{"decoder_norm": "rmsnorm", "decoder_head_dim": 32, "decoder_kv_group_size": 2, "decoder_positions": "sincos", "init": "xavier_uniform", "residual_init": "scaled_by_depth", "steps": 3600, "final_lr_fraction": 0}
Rows from block 10 of the image encoder of a small image captioner, named by matrix and row number. Rows with one number belong to one channel. Each number is 128 + 32 x the weight over its row's rms, rounded and kept within 0 to 255. All counts start at 0. Numbers have three digits each. After the name is the row's rms in percent of the matrix's.
After each channel's rows are labels from the 100 images, of 14976, where the channel reaches its highest value: "lies over" is the class under the peak; "top examples" is what is common among them. Only what is clearly more common there than usual is listed. The data: rendered roads seen from a driver's seat, with toy cars, trees and houses.
# convs1: first pointwise conv (encoder.blocks.10.convs.1.weight, 224x224x1x1), inputs 112-223
# convs3: second pointwise conv (encoder.blocks.10.convs.3.weight, 224x224x1x1, transposed), outputs 112-223

convs1.82 100:051101112126072129099148096098153161094080111084121113091149123183188169119124136161182130177180123116149106176115132136159105143090100160116116098103172154172119107196119156167100150168123126091139103085134080116098077163136137122152090100127118133111161144151117138084124051098123083135168086159072156083165110159066118106164106091148
convs3.82 101:116124085121184163168157063094167138141136097078088076135102165087122158088186128095102123150130087107084106092154187163183147058100159078106127119136090166153158151148150088174104091158097146143153167088084127166111099078189084105107099153145111139133133130101144145128118189077137117147137078089143079121110143148148175151155114113163
lies over: verge
top examples: sandy verge

convs1.15 100:162082116164148102126130184160119096171194122162114135045181075120158177151148160129126078169132088126101153168107114143049118162160122099087094144108089098136114100091198120153129164183145110141084113096107098145121164143121095061117102165190181101154116179170156083160174115101074120158169104170142132132163131158118173072174147078101
convs3.15 100:140101077094098151158088126152062135124114104136168173119181075186118161154101092112125122087135087164136125137133155099090086141122092119157150166183084086176107188176105091064166157146156110130078129102150118111167118094133158089150132120108090161211124181149178146172129159081132134140068176150176138155146131100117101140113126137093
lies over: house
top examples: house

convs1.71 098:074145089113159139116152101099154104146110145083126110110127116115127141140071163107179174130144119164124106143135193145087103100114107090126132123085146125099150153142173141069152080130155092097137083060195124129096095112101126170156189095082074097149157131182131151115129152103193188121092111060153153199123173136134161150117128161115
convs3.71 097:175124128082104134162123141153095142137139091115165113107108107113131127162136095137109106081092177113134148127052099089113119139161132137139146162180126093182149174103104111091151181080121073111142125172147140131105112163168162077166136165146138079149107068182137104180089161119109135142109196113145076129116123158167135159107076080115
lies over: car; truck
top examples: car

convs1.143 099:124105075093066175096123103106092057111134145121098165109160138149076167139105110134076204114106156180188153139080131099132143116131125174068140136108126206138154110126138155112116087137152106158152171110089148121113171106158118163074137102132077093120187114117202143130132164091100100105142093102141124113166112143141120150146105078158
convs3.143 109:061091143171117150112170116185098084105178069119111146134154080064110075089185112148159149168161164126181118142151127152115064070080128115134101064105129176142126105127139167112175139114168133099128129160123145180142122140188116079140176154083149107173156096161125158119091064126180135130057134133072082101105124111090153124131168123124
lies over: truck
top examples: truck

convs1.68 104:101135157137121084151131170108098074111079092091125093087135151166130137146104113097148094099093131161081111126156126067132067157113172065125123098095098186105159066118111097169130128159113095122090144115094113093078088090095089110075083127100126096145140052076104107157182152178156122095143143101160125152151162176117111110173140092155
convs3.68 102:055149181083101146086161162082144202093142133103107155084166076095112140119114110087127110111070159111106117084141127179149106135051118122107138100133136128140151147177111082168092134096104121093086082157081079184095109101120177136075139190127118045114126081125153123146212161087084152106177132113155190137154096153154159101088093176177
lies over: verge
top examples: dog

convs1.48 103:076099067070088092169114153113089080163084157182105073184096088129157151161118066100131114143191101135147131108081108193146168119091145184132139162162151144133121136106098103142136152126099134061155155094088173153116110104181184136096126161106112130119092065153105133114124079110101147095155089145136163161130148176106097153144176159186
convs3.48 106:117156209149141137082149149133129125122119149177098157064155093154135042132144149119110131165119118172136177156134159107118131076089193131110093103118100133144094105191118087115105103150168139123079094162186116126172172114130113103166161079088093123076133117137116100118153089058082096098128118096161131121105169135162149119124178177068
lies over: verge
top examples: bends right

convs1.92 095:181164140123124158058124178101158098139156173118089134128093119108142211126162112094119160124161144175120087172113135143144108142151099088097180089092149100104123150141182137106090096170100108167136170136151181101113185098100127148114182040077128069102146129156115112118117114117170176107101120080173153164156108160096088170097101158095
convs3.92 104:160093156107155119129117101144091120075152086149104132105151083074152089149151146110110117146145152133169171115157151156049093067160084131124101026134139145197122169131157105062107124095094074159149071168133089122095142103112146112109136089151117158171128141107143162128074086116140126072044155171128075124095159121156137169150160102121
lies over: barrel
top examples: barrel

convs1.6 092:150075151141113192164106126083141130167115132113080149084098091118192149117179110114179187136180073109159180166104128081160067117147183171121117106160162176084182066167136117096083153168112129081199131148092187106169098084085127127116102103190167090115136139143165129132095113100132143188222146143147158159128142096083116193080161126125
convs3.6 094:103141174132068169125131136136155111122096115107137098112091067125099144150096154094080189170181091177093096158169110165123115104111062125133099136115206118116124114133149146175086101134159155139157115073143174100130131167148164090067098101111089120138104142132179145062197195123128088089106184124171088171099149157099085109116105105099
lies over: sky
top examples: dusk

convs1.138 097:141104122079155131137128116085176162147093166125148149178134113131160159118148157079132164129088093141112143112148153075074099170182090123129102183155066099094133117141087110162075138080164142098086133096144148107125126117128193131155147147121177165119139146099111129071175098149096125127142151103171155092165099124130153105066119172077
convs3.138 098:126080117192180200162123093095130088159134156168133140123206149106130109101160124099170102087058134111148106094116113078191157153071177115069180125148182169150079122163076091122163115130069097096201159123140119094140167082172117120129105127163129093090160157158085124089121115109128132207128124084114144146161092156148043085151101085161
lies over: lamp
top examples: lamp

convs1.222 097:126178141167073159145126094113160164129081191125067183182164092198088070116125153184099126137050137134126083149080129162099171126147135144106134133082118136097147147127091173079120188170141136110131109151155117193177120177137104137146136119123160147101147141115145085164132132125120114098134178058073160125118121162135091107151103129122
convs3.222 101:128154100180103066089173136149157143139152086127128122077158094154134094149114131108102095137085132116071162159149186127086107085057167150098077143090085056135091170087152138097168109173096105186144144108193161159176072170088146167135087113129172071138133189104162142150164184114084137160145086115087166111159143125123157066193158141099
lies over: tree
top examples: tree

convs1.168 104:118089113134161175179132092123136099158158162120147183130138104089107106141153123154165096123121141131054113146069122095077106197186142167120141145176077105093157165098151161161148095123141171110129160158164084148140097101085108133115183098161172110112135077129091165177110138151117095174160147087117114144143169196124175100123134174138
convs3.168 105:150145129103104143107135104116130092077123062106114117130123107089120078135138139083095131129082145191156144135095092169118108118121149135100124131181126142121098138174133092174111139083101088142144187098157128186090075125168197084125110105080159050115157153138122152188093105142143095131149166172148107136147129147189136119113153152089
lies over: barrel
top examples: barrel

convs1.83 103:100151134143101156145160178125127162128144112109085067142119154164158067135111133109162163170066156063152140162163115139142123170096085081088129168159179177116085140178096155078102074138183168125084166096102125084117170119166090157182150162118121145103165092189120101068128122146078154129080138165106098133131091117114113128089083144132
convs3.83 096:139107099098088124136126157116072145097074185174124134084135140172069114158098100094160102114170098132147149076153140179168180161148164090136118160163147120150113088154142097169131168152110156140115145174150114137157159160104104184155128169081147109083116071160198149090104049085142137176152184067099066147151155080136137128146117080059
lies over: lamp
top examples: lamp

convs1.116 105:109161112188175098161156078141122103131116153135137074087121103115106110159159119148157155151127117140122115128154064097124165149166204126100134104137108092077162153086112103156141183167119141137134044075057065146155172099090100111134124119072182098148174074088110094102094106129142119171174105119172192080090081108120073080133182151151
convs3.116 104:132116153131133092107135147087142136176145054103130134164058099125128137163116159119158080111142102147075081162123075120087122098178131108105122148186157124096099144129116149119146065100106060153141149146149122088059127149100099110120113100184108100126133105152089118126152135152102114162135088097167112154097146135124126164182121177179
lies over: lamp; truck
top examples: lamp

convs1.27 097:134087136155096168093110110099114166117104090105117103139096177130095102122157113099142180137125156131094112143049147128151142119161138160188140112164140130190144128093191072092112120129154129167127070136164192132080179137069083180085149142121133113116191077146104078167149070089075091109102093151106137163106115136109180085124130132116
convs3.27 103:132087083124117164085101090150182091104131099081180101164151093156094090128121154104121101121118161080104176166136084118103153062125135137138179124112157136079213141089161150165150066185144152112136109128168137144108119078096136109071138088111197180130141100129073096095085141124147153092127098103102076142102091106103170161129083105154
lies over: truck
top examples: truck

convs1.13 099:147131133103088123141096091141117090103128116161161129154154172125133165169184149129106089121196140137199163114087108144141102148083095118103112075153133132153157084095151116138078094159166103145107146163189142130146138094143093125144127141133155120114162177123119097094119089090174154114144169154132100132081115150174093150051081160154
convs3.13 098:126110127145110138150170075129146122124173127122101137113136109153120123106118118119114146116142141114219127090165118089127160169151084179133146150152105145163153087109108102179089115125120109114177125100180098077137071200134131075135154114166171107181164150066109109119101143128101143165153111069174153150136128078146180079156181124153
lies over: truck
top examples: truck

convs1.144 100:183149107106185115149131188097143153145143106089142157149121133153123161111103110117141124191140128197124132148094108110105114143070139142166145148109097101107175155071136117097078116073098109119121107159115106154138090121098100079145157080079092091145133150102133157156100124094108137187182136165175140105161161101159161120161189166147
convs3.144 101:172122102112133093100096131155101140180166150151135121061107076131097097176118145154112116102158078151084145161166143170095137152070150130175155134165148169101150168085115175151095083170105124135149181092114169107186140061154125129180086125111115181135145094165143187120101096182184128083122108133071146136128150088134095155172118094080
lies over: car
top examples: car

convs1.180 101:061065094134174101143114113093132138175080138097142141114059163134121105144070111084174181125162098105161137077145099111099113111110157118082099097165168143169123112171163159117201136127084125161109087096081121168135147065112142094143141120099102160098116144132134131166139148113120141161144120108143120187109061080115100156195098144078
convs3.180 099:165093163112155169115160061133156076177147131123091144075184103165079190099067103122083117062121106082129115135128084133134161140128152136168100136105093084095146070151121147172156109098135080092079149106135147134066161134108142146099102105059131130149200138187126173127094077176113139130109104141154167079169140141165123163095119172148
lies over: house; truck
top examples: house

convs1.190 093:143073064099113190186147126154170060172144072132149133085165136172100112153119156118137182136117204092109116108118193145132055130117086104156094132116119152108160186131085082123094134114120081177073111152182109127127091144107160096047183090112114127161137126180154162183132129110127133112165129100116116138120154136130138152078150065096
convs3.190 102:186211188181172196154086151124130083079144111155132139184124144172074092084149164125166105163090107096073192146099121097120108135128157172076155176136097165162112123115141149145070159152131117127088153096151107166123169116160145097087140077127161144111141079137145098084110116100154161192115159148158096097119130136138107109146098080151
lies over: truck
top examples: truck

convs1.47 095:142085090094132179128153186114169130152089155116144092136122172062105134186142156195141132104122133147126170128117163109138104133174160101123091119095143110160097083139117093175086148108158141099099126123132118042121136109104130116160102129138144099175101133139088094093138142175105158145163109115132177160142095089120076161155139069112
convs3.47 100:125150110088195109105146092135131137184115117161099146140188143124116144090076113086122092151106104073084178137123081120157199094138097186185174102121142111147094155082147074172105124165137086195154162156137132151140103118144111138131161134164157105091110162139168162077162166115087076148123096166158124090126177186180135121132124145172
lies over: pine
top examples: pine

convs1.162 096:070115098136155149113159095086116193151115116144132145138152153108109143189130152111181179168195152147177123103175128155149172097141174139151097082179073131146156165133153102157154100116166099169118137092103134164090122111178077163075108115151100091158155170140058122109142091089111089080093155168177158122095109173087107122134112085081
convs3.162 101:103121092120090153078127094135147169118086170107130091115152098158093131145124144163144139156140157172161103126088114068170094187098149171142090136095183125084171087118138135156118105165139078155119155118121092113144152090133158152138178169184111137117124075113196058065173138155102176087133116087119100110186165089092159106114138166094
lies over: truck
top examples: truck; vehicles: two

convs1.137 098:157109105167083092076108105085158096129119146082118172150148110114182079166118079146086094155118138121138148142100080115103124174074133150134159152107153143157148149095152159116137158090164092140103147085143149120195127110130092125078135172108121138181078163117146163122139113106144111071086148086155096094199125115185099099095069103104
convs3.137 099:144096127076134110143162125141099133079113147158085165145115112176062124140105124089162120135109149133090147078117143148125089094112092166069131111117158122153149111171097124143120155103185143072165104153103100119132053178152141144176162136144167140193145123085169079078136094164097114153153153122165130114085184156057165122151073094168
lies over: tree
top examples: tree

convs1.118 100:095120071154161104107175146103129074138152100125119066167144132177144126153091135166054180084062093139146105068135162083141161141082079125055116108101096069139156081161124107141139137081164158158071146164158135106156091111163116135086105181175148123122144105185172112140117142158100144139071083157112159090091187183112096141096102131136
convs3.118 099:080071151103126174145076106130120117162090122139105117131168102173136111124118159083105153153054121143072077137150144147137130176110086158104156102080092103164104149120126097079154135073179113180121092099132125100134098124060150115112090182079143125122066170132168166079128085168163117155082180164106134172166140115114097084130160069142
lies over: tree
top examples: tree

convs1.73 100:166136193095132115102130159180125119142089067135135094091146123197135115179111134093132169158098069134071178131190158131151087103157111131171119151168163122142164121121097159076121118101108139165141131166171095124175186085130143116136179146181124086153168077110148104120104155136143127185112140102169171169129147114076169123052162075109
convs3.73 097:112174132179145076113180147167090149145111105109166168106112162064172146144141106103102072143159126101161128111178088138118103183102145120103181124162121140192196130117074162119103174172086151127129145187089087073112170154159108135184171084103115172090173059121152138116148188140149100121120076134163177124142141153187176154161121128132
lies over: tree
top examples: tree

convs1.80 098:145138176128103166171105167118178081139109138094088129150083097115111140151160103088065133092183191151105133125086161125146163098082166119110116134098098130106147132089149098164166111141125138111110169076106109096169095150122166107127142111148061131181096163097175116092157112173121174180148118145113123144102099181178113142126169105054
convs3.80 103:104175138086182154113133080109190123071124091138142194138134112183124106087097098067107135170162136122133133098115110138135106184114103117153129170137127194108082109151149143103182125119082121160146146186138164166189076145131076153066167135136132130148112154115184124143184126086142104155125162166055102075087075132120125158169100143155
lies over: pine; truck
top examples: pine

convs1.97 100:071167166189186091107129098108107114164103103150161152121109140176137128121141128113078122134069176179116150170147081141060119166132088104132106140122134078096115096096124149143160103125072115112133143153129168115152160154186154121172184094143104158155139131150093169117081128109155078143152122126101176135093193113169112096131089124143
convs3.97 098:165140141118173107124150092063157085107194111121176121151107101169111097145166124126081105156183080113097091137163061142121113107139158098159114084097132160174058145131070188153121135144145081147133134111169135156134119093152072153112102114090115102183092168139136116169131118140124121146111140082074161093115169131128079144126093152139
lies over: lamp
top examples: lamp

convs1.2 099:110086098119160118089083136065084091116085145128081123156079096090165145162102103104166176187089146069132164106119142187119134092159090093130124115157099111139144148158173117067096107063168084091089139146098089120161157130087131100113131125146188109136111092104138107159139095098172140119133150113086137121120056114118102100134090092113
convs3.2 092:143107092148142132147143139071143151133134093090067108118173142125151127152153151170155162141172067112108190059131158103107055082141085141090164169145087177118168096099087104075151124132166087142154110129101137150142155146145175118142119049152151143127174178166130090085053054127073141183097163064138148092140101060102111121165128216168
lies over: lamp
top examples: lamp

convs1.108 103:139120154168134096111093089141166103139127092102141166104162103121072066087117117162132094109114150111122128150116040179124148139144161102122122189130109181104152156171161122124155167133173124128102069134130120135171098104111104122139172122135079120148130106154172130154189094171127152140151143154151184144119136120127123141155124103095
convs3.108 100:171149108092133098095136182132065073168106172126083155154132078081113091092186084092153123170141120106162163109129140115160145141134178120114127147156108191122091134113147117116167132127160098143109128149083125175114116166109184131070132121172133067129091107189112095167109087170100179108162171093135136165162131106067097135163131136111
lies over: barrel; truck
top examples: barrel

convs1.21 102:075145104101182163129105152118102120097114138173177195153147109126177143158142172141163101142099169131181092089111145110114119137156065147129191125112100138078070082130109111105138088156171063156110067160118137177062076142173183185116143119145107084138093130173095155113150078128115131087100114119111165117108058072104122160070173178175
convs3.21 098:103164116190095147136170135128167096125104139092118119096159146137064087139188083107094096067121066167162134066113157093154086153166159071078150143133138160172166151183127086099139083145143117105120143119144070104155124097120177138083124113138155149116200109157119127142074091110158116069107201108154188083160083129085156190160107132100
lies over: lamp
top examples: lamp

convs1.117 098:151096183112163100134179111148137172113165125152125093079127145117135093171161143146137108133062183159160137169072180107153056123149184174095119072187112113104103115064118156148069079078136123104124111101119097130112171068094146164129079193097104127146064114150123102147105089165103144076151146192096140168140180188113094095139133155134
convs3.117 099:166049126116068131149151111112124154094132137115166140157164167099120119100076125163104115093174106153147134090146092169157105078102175141104152179172161177179104097148135095109156161146125132180096143172128101156159127146150171115137167116167110165132167162174096165161065201186080115112153163103172143181098189177090121076107131106084
lies over: tree
top examples: tree

convs1.174 100:081135194085101083107177161105058140123139134105108150173152125098126187161170163151088070157161149084113101176104153076129158099159136106124112122138140136136088155139106188149111126125170185138096143170110135136162103133119102071065101155179147129091171146148143099092112070148107164177172153106158157136142102147175154147115153165118
convs3.174 100:096148131118064160176133150066188119179148079091102171092123173191168131140169111131120149159091184161115096140108084106142125117120133126145095080163128115164088165150111098128120095174186085144117139058118124118133163128130116150161099152080160159177111078103076191118119152134149119137138157148107098131160180141151120136152127192154
lies over: sky
top examples: pine